Weights of a small autoregressive pixel model: layers 8.
Rows from block 2, named by matrix and row number. Rows with one number belong to one neuron. Each number is 128 + 32 x the weight over its row's rms, rounded and kept within 0 to 255. All counts start at 0. Numbers have three digits each. After the name is the row's rms in percent of the matrix's.
# fc1: MLP up (model.blocks.2.mlp.fc1.weight, 512x256), inputs 128-255
# fc2: MLP down (model.blocks.2.mlp.fc2.weight, 256x512, transposed), outputs 128-255
fc1.276 110:126133129102154098121124160150125135126157159122056182091141105125123153075191168139121164114168140151079181171111125105110108143129135193073124136133171160115104096121107085146127137121122161065148159145178131132111072133197153156159157131113102131165150126083109123091098128134163079132096203173059141102220104031148138059109137113137161206121152112163188180123133178145089155105084
fc1.277 106:122134107145146185157084117119114110086147101085128154158163102084090125203211141127145134098159097090130141058091116141096123163170126094136167111196161109169124092088171132120133178142150170118094160153126080133121148186114130176104114070156097059129139169141091142111148114129120120186134123127149132141076143116131186135143121139134125150176157099144138129051117184095106150141076
fc1.278 095:144108138112136132075130140149085127146163140134094118089155078102125153108122145104139143165116128126064144139155163175157123116180166126125155072045115078097052149134094167176180135107147141224115098091158111144134143142123103174144158147155173137091097087136104101115172183144095161159131111156062192056106196133133132099151121124093084081141161159177154203118160108094113152153093
fc1.279 105:126138084115105153123093109100106177089064142144158162102093147171112191131122144082099148137145116123127091127103128059086082155164117103109158164155161116180131152152154124116134123130175140203118131156120161122098097154119108083173152197152049122103127071148162149126135153171131042139078156176145142144180188107124094134116101106172107135074083165182091087118134051145110150102122
fc1.280 103:163135120156093165073105136224114131087121128105109130132169131175137138113112173089067176201125118102101103150154143108122134106179137156133127186100162141110134118179126151148138128086110226110142125146124091137102159132135183098081135177160194084124185130107111096087105078088087153191097147125118158082129148125119100107156083163159081136174050177184164130059118174171114094140134
fc1.281 102:101103101124075140109114155142095140143121134136117134135130074189126113086108082135137053113121124115100177139134104110114095098129152081126105151176115163124141185122142172087137158107133154143087116141119114149084089080032174139121160101100168108182149113105147181137163061121154110107118137139111114124135124172194124114172132086136133113112178114141117070062088083145139124169136
fc1.282 091:113129078111144122160124121169123143147097142157122149096189191086142182124192113148100158138104060130144104112153112123119157095138157112110113132170125106112145149125162125111190098116107154114126079126063137126100106090181084104103128135130119117149133108084086091173116141140089105208139192167080081120164169088104139174187158158121124153143109117149079146161157107112119143052151
fc1.283 102:138138121132159186166117109205158126078102116082141108078127151097085093079162106115112159085138162140125065143106121161013143111058129101097109174110125173147090120129145064155101188063159090121088126114109106134118078152166154124130109088096137108190132115115113143167143119068073130094114111100130155087178104122160102134143119182133115155083099097109166111125140174105042128189135
fc1.284 104:105099096182067111127076131161151200139135125124098130097075145182171196138140105195121084167126103115173141124139133226140142153162060119175147117110115161133123110083188070119212153119145100140060152079110134101138163095135140150119173128171123123110117137095113081133154170123106131092124182135100118137183153113065123045131136145179123159162117111206155165156147148173080148161144
fc1.285 097:177110119139172093119142145161108151175060144188129155094102166052179113081083114134168107122110195128118171126140102088130135098161203114128134143124171149085111106142112134113147101146057147105130192151128139140139145098150109130144076107124094108122140138165105094127120206112091157149150118105175140116159107132118128174145094087133155100062140104174161176195152093187122197126066
fc1.286 084:113126152109172082123095135107078150111125200104181142081116092179146134095146126120122136158106151175110120092089140096078094097140119179150184129166093083084117184166132161157131150140104145148142122105142125132165101188069105133093166101168140184158095134177125152134129118113081170143046139165125111169100125135176168159157136171153118137077143168113159140095140176131148151085204
fc1.287 104:173106148140158176066025129122075083096133160136134199128076152115184141161119097120140133154063083119073138143083174113116154095130164140141140137116173128126110177160130123145113148194142172100125139053137096116107172044135094115160106136174118117112061084110151176174158189102123072067122103205119105112091111152092149101154091191103151123159133129152142133132171162061092147104166
fc1.288 097:206157099125191117145107104111115148108066131134102198165142112169120119163091153087129129155190148089082089114108071124148129133190103030171156181162136078150165139196087100126148111139113062110124121122120137148158097164155118129099160112102186091096136134142138151104087156135086156138132082102143124120131145155095144125127160126159152162098150095103097108148132119098146143100116
fc1.289 106:146109150105114108163158131099181134102094110128171163109132102098194179118140117161119156119130119125195049144049133150162143126109130136174184206160106128139101137114111101090111091082180133078198036135157117137138152171118125108104105167152098108168151179142136142112180173178091105125128125057140081131176143115068092061153178094150099156090125166136141128096112121128130105128130
fc1.290 101:124159125068121114180104125163153182098138203125095176084079158141207134193109172118136123153148154133138134111085141159162132142177173107112103066115118098102161167142158153122103157178159126138131132127117087091134162105162119147151117142147154141140139129128116110101134166083082093182128137140128135081107150129088161101154139117134114183146127111143126096070151078199136112132155
fc1.291 101:117086118103096179113135123134149094110178129069099114059178151141113141144174096139133105132158120132154101133163109111151102135131072090180167122197080177157168162136130108139142111130108118168117108141109114082124131133161129108159155119152149157103101072155126128126087163113175117098160133185182140159107162122130087100116159142116118090120198197187083117147106155164149095130181
fc1.292 096:107123128120128119081127166150167131118161132126147116108178100090129084084140093118121118109084173145166073110132101156154143100145179078139126104115095157117131170187115108178178119160158085149157103129119162159129178124080149089108176122122114162151144081105068152085105122164107107087071133092170096152107103146100178124067147122118151135185121144117108180138168144166133089085129
fc1.293 096:175118168101168155110106114155084153106096121150179147093092132102120146129102151133076121099154148111103041140104111139123145090081054084117101139130127155104131180141102123120142159100145134142161172072135094184117129118089090115143105149151105104106134145108140106137104131142111154091085153111127157109126131157100126083166104171165065109128122124158113166083179077160128184117126
fc1.294 106:143178192091119152130075114127185112175172099163128159112125165173134113133145129151115075071169111078091050127169109150113165158165166177114056105153055071136124092121127118087100101107117087143164150136101081117110122115148125123173162106147104136113147166156125145136107158119075088124108104109183097142137116152129135055115114154144059075132162142131116187130092150106171135154090
fc1.295 100:144169148138132085136068102135157088115186136168153078139155124106122130190089146149127090132130150084146111163090223097125122157130072158145129059150058144097085120145109169149154149100094128150142111107081136134113145090167167158147205072148056101148176072171115088123130120160136109127126157136088145156119186106098109131093123125142136161156124128113141109125145170128148113169140
fc1.296 106:117126134123169165071154136039128130145179128141097136069132128140081098110099160140058110103113149140104124156144169125138165151109141113123117113138111186155092145150135182150117139216087192199146193109145086157142162129187083105167111195116156195108065127095128092161101163108142103114153096146121143134079067106134119127121162177103114099116136131197172111140148132176131175089139
fc1.297 090:137127154159101163081102095106151166192148108171121152096190103112154124144114100113118128122153154102113121120128094095112106151201107150147121191136134141121080096107084137103090103169169205139125161121126186110098131140117133117132141159115106091136168135135077136115198116138101102114122134119108129123131086121083156168180115104114115097142131150175112179168110134112061112135119
fc1.298 099:153119123097151180140094122115175158105141185127139111128108120058131126154183157152138120151013120161149137086146132130148135152114192155132171138093121131094159143139080183110131152112034119102195170172076175133168199087166076109115110167120110144132157196080177127102171100133134110134072108117117144108084141185136155107092119113140107165113120103102140131129118079111106118123114
fc1.299 086:109176143162173152164107141069079156127117124123168084131091055121134084097085099145186092178116112146159152128057115158183156121142193141109123143163191057139138128130106171104135114129081189145097042164060113145190153094105141151109113134114096131070137133147099100151118120161144142137146097088126115109087158147134064088187158206146111162146106132086141141133111134134134106081133
fc1.300 104:179113117180086107124098137134151081137147195109133126157171129123148119089110168106141096151121114119118103080115149131163112152165055085131118060140073093069143163088140195077121117111197092107144150103161076142137188100151107157152143147111120165109153106130072107161110048104084141135113091168167121149137108164168136147118176110133135100116110120158151151111119097078115134155163
fc2.276 096:067104157083138147149152165094136097116089131105176125138176122141156111134111106145118096141109130149151097148185092176121105114130040083110134130183131098083142101122208122123150131077121095198110079159133131143171152131039118098098130077137120168133079159135155151177149098147090186152120100132113105116017167216157137169177081098133134132121117163076069139168105107083158089133168
fc2.277 093:206161126118170150185152148169144080076133112123117097148076104142159085108107130132139165105147119180084101229165114159107114111077147157100139094142143146128085133136128099136073063107110112133079142167126133159171118121156198131104145096078093162122115065123129106166091135113149135142139128132097103110110133114118127091125087155084089181116188150118115113109135063133215137076072
fc2.278 091:120138140152133099152154096085181125122099152117122132127131123122155093121119169146086180078154135140135130174142171137140215188119078136122149103132154124076178103109129126045142129180136117101145165173174142115147135088167147115167145130105110143212127156129132129117026164120158083169129178072156064196116056144107172133122135128167144192126100113124107082124140126115109121109151
fc2.279 094:110120117099123100140053140138112116152166180119161137079120095084080142113110067073149132133080117134161122120219131147141129118159147137205122141110151143065092124088127121100121141057056084121099156099099164134109170129153112190117102088155172144072115163088134119132124107077126112083186123110150077120083085137113144107122133117105077126148198118134139105096110117114075131183172
fc2.280 096:088135132117176083132162088034116157095103141119088196124102164100076098121184106135109160131101145158120125134084115173134135100114140202074158051121107082056087136112173117080149127152126103088109132136191094153132100122140084080136111116126087118151124141141162169164128182129151147120129177159108124134096146127147147122077144181153172127169176028023075179137132146109124102138151
fc2.281 107:147097227132132085134126137074143180132152175099081091073143093112148141129069139167108071122135146144104154159126143110095116095061065126111094187082151121128069140092139095145105141176120111181126114174086127152106139140040097124101147113084093163134177142177123180127144081159129116119121092081158142133140168101147164103117132110073151164107146153126166146136130082118099152110112
fc2.282 106:076139084147138155116132128122083092139160151179056154162189114177128121115075154129135129114115140140095141152059142124119113130170116118109137156156155091155176173137120107104131151143143119082138147126070070130124022131118124073093076142099106141122149074109132146049122182158104194125132116172112132109063111131168119095178115091158115076104091155125167128141121137139164129091119
fc2.283 093:143152133138116116156142140094108102164112075174097188154089065137104110177114120169145172090144110083124112154147128128132097120159219116067148136164113140092080080151132100137029095102042164120101166144140185092165127184156205127148106177145168140128111076074095112070072180113144080207131119122168120108103149062118156161171119096089120085122166088120117110156117125154133160075114
fc2.284 096:166126177107152130073173115090103050105143159108170108171129155102139177136126103167125081137144166159079100107134124058135132085117204155088135133109133134115144223185109101136112116141104147137156106163068111097184212094161126157123082066153114142160158101162181194127141121119153111141098143134103098117136106173134106094111155121197159148100151147104144152106113115133185089120170
fc2.285 094:054103178100097084149103104090121134081174167126171127137129178128072128117125124148112141092132043107170112140116102140090130139125060124146113082090155107130130095145131156099137170122088125147160093143133089142076076148143069143117103120096130114131118100116121133116089137129199138068179126150129147111076105130113154143131131148134147188161170149095154114092170157100121127138133
fc2.286 084:123089086179107198068154137130165161116143094159092105111108153118157113134089108130183140136214127087094131088086115076103143101087097125120163137139161105118191113148105107129107073135133121092084136154193137181114124097201111126154104185083089080087136090088126040112158169141159110138109077101148139108137146138111111115063075109088149103165144139158100106117175110128103088121147
fc2.287 108:063144202120146093137160172166181165111118047115077128155112137098110123144116158119148121081188176182111118144175087142160122181133115151038211161132107076124129152145138149123119078078115125132152119114159135156100137136059117181096110165178120082124183131094111169094067148162104089127140147154101135119200150102128129126097084120092095107138102091120107127117094152125140118094141
fc2.288 100:088084127135085093085115118104169130131137121110089073116116147127125214123094134140156157176159208132104127081115158128091109152103125133159166109127123159073086089093110084154100146148150112155137154135138145128109195161160134093149095143157076084120131146130157102172155124189131125138112121113108108165090125189076115106189078189115144109131139166120078124101180113140114085130124
fc2.289 099:124085083155115136083109109108155079110149179164118132081135135173139113162115142080087122129145178123153183189184110068055121131145165132129099167158159094150148158150111170098112216179142143190135181165113128160124118136124120144142153091115198113104125127135116088212107075118132121109140132121126118106124096150106105148075142111134205113133106103111106086186082141131146129158136
fc2.290 113:144144075097141134147117162120183120132075077144122128141141146103090105163127149146064137126108087209089156102123111113092187150173104122085035123169145165201149133103127134085105151086098106137072115140176137111139067130156111175120133123034109100135079121151097109132129122210135179098062117164131118082127043126087157145144114145128123105068083153104153118125091094180132128049127
fc2.291 092:158130157146175156161116107081102106155089138186141139133121039096111159159035131106125133122151116076115130130077096135083127113099168099130150094119160090152100152077121112121217182129064137080167138150113143120108157151094110181048119087035137132199107212107129165111085107148073128113117099102114164028137172167137151193152115121126092163141077142139114160104081161135133139087074
fc2.292 096:095151151164138134172108149127161123203098086106137145135121089154145148137095177134174134138156137123111157131089155107164144091092117189114068153098143095132088126086123142108107101134170205107115093130122127129143081109183142157106117162157083106134106154103120125139127175116142148120171110100098171081126145099112177069197163121154122113129167079118152113115092152096140158124108
fc2.293 091:156152148212155130111102152115114096114165116150094124141183176113129147136162178165152178126090105168171106137137204193109115113100197137155144114080105133103207110109144139138134157107112162096122133091136099096055146097178171152123150125074144125131128133175134181078135169116173157157122078130140184136111139098120111151103139101075112142117115156155098186115139140126125149048116
fc2.294 093:147119092167138111159200134187040183126087131063100107146156124147100128143097123143152133184084142200118164152122171152165108095149113107136139171149196171129110170139147152144119137170143148113136161156119168132126168133091123105117118163140112119123109117093169073116127144128146132111102126139098137109134139181113071174101148104108187145122149097165144116199108120142099114131103
fc2.295 101:090125105140147128107163105135132079099123146195164142060130140111172123136103093112166122071176136106077125111089139159124127081116143171161140150131162118138102111124131166125095119166086125148176090130088200133144113191099113105139078115119144169157155145109163118127105142149121172135087084130145155121136111163222140163130118155160125138089051172142255137143105107178129117106163
fc2.296 094:130164144141104068152132107175156126113080104159181141164121149120150096126138111120141158120092117166132083173122098126140140107174193105134126149088113088133148163148102103089077075023152069054179116143095128052127151157107168102094133097115146109127181083124132102065100074137107115135128135058160131153142167121180130115117119119176123097133135162088129159126139140124126146104090
fc2.297 093:099136070105164206115156087127157094088136110094130109163054137144099071090122142158127135118104093128113168119153117188133136121110125130081129132159148193135157104157132118141141169096130089105125116130133162197150073151120097138114068061093160109081123087132177112174047117141092134091072118109178117122187156084117184111186151161119141173143111112098190132139146066090140156186144
fc2.298 112:126125139086086229148120100142115116075105169187148191107112101086132146148158199131092097170128116119136092173190082121139131136118158138057200128082135114071155103112096101099140161131114112122123093120123081158203177123065108107108145139104143163123124091157169141111152100107183129141079092187172084113057175130126144089103129119164140105054141127111131183121141131160197129148189
fc2.299 093:122113095131154087150080109142161110146110187080067169119131167142135126110152112134104115129156113163134119172142104096144154177130115131136117095142100169105147100074132134065068086134153124077154126108136124125062158108109115084140184163108124161099110130125172161178123083147150082085155082148130124165162161109160157139113108081114123116105122125187157097140149146084179161110135
fc2.300 108:101144177178049106133144115099121142136145175128137161157102118158150057206104194155090145112176122148110147187104121132140120130168071155116117138109162135159151159190131080159097153132135112159107117098183136104165179099075112131189193088153142156131091182161117149090152116191092173124122152144111138148075109130142087135059164102131107104126133148138132122182133132165092127127095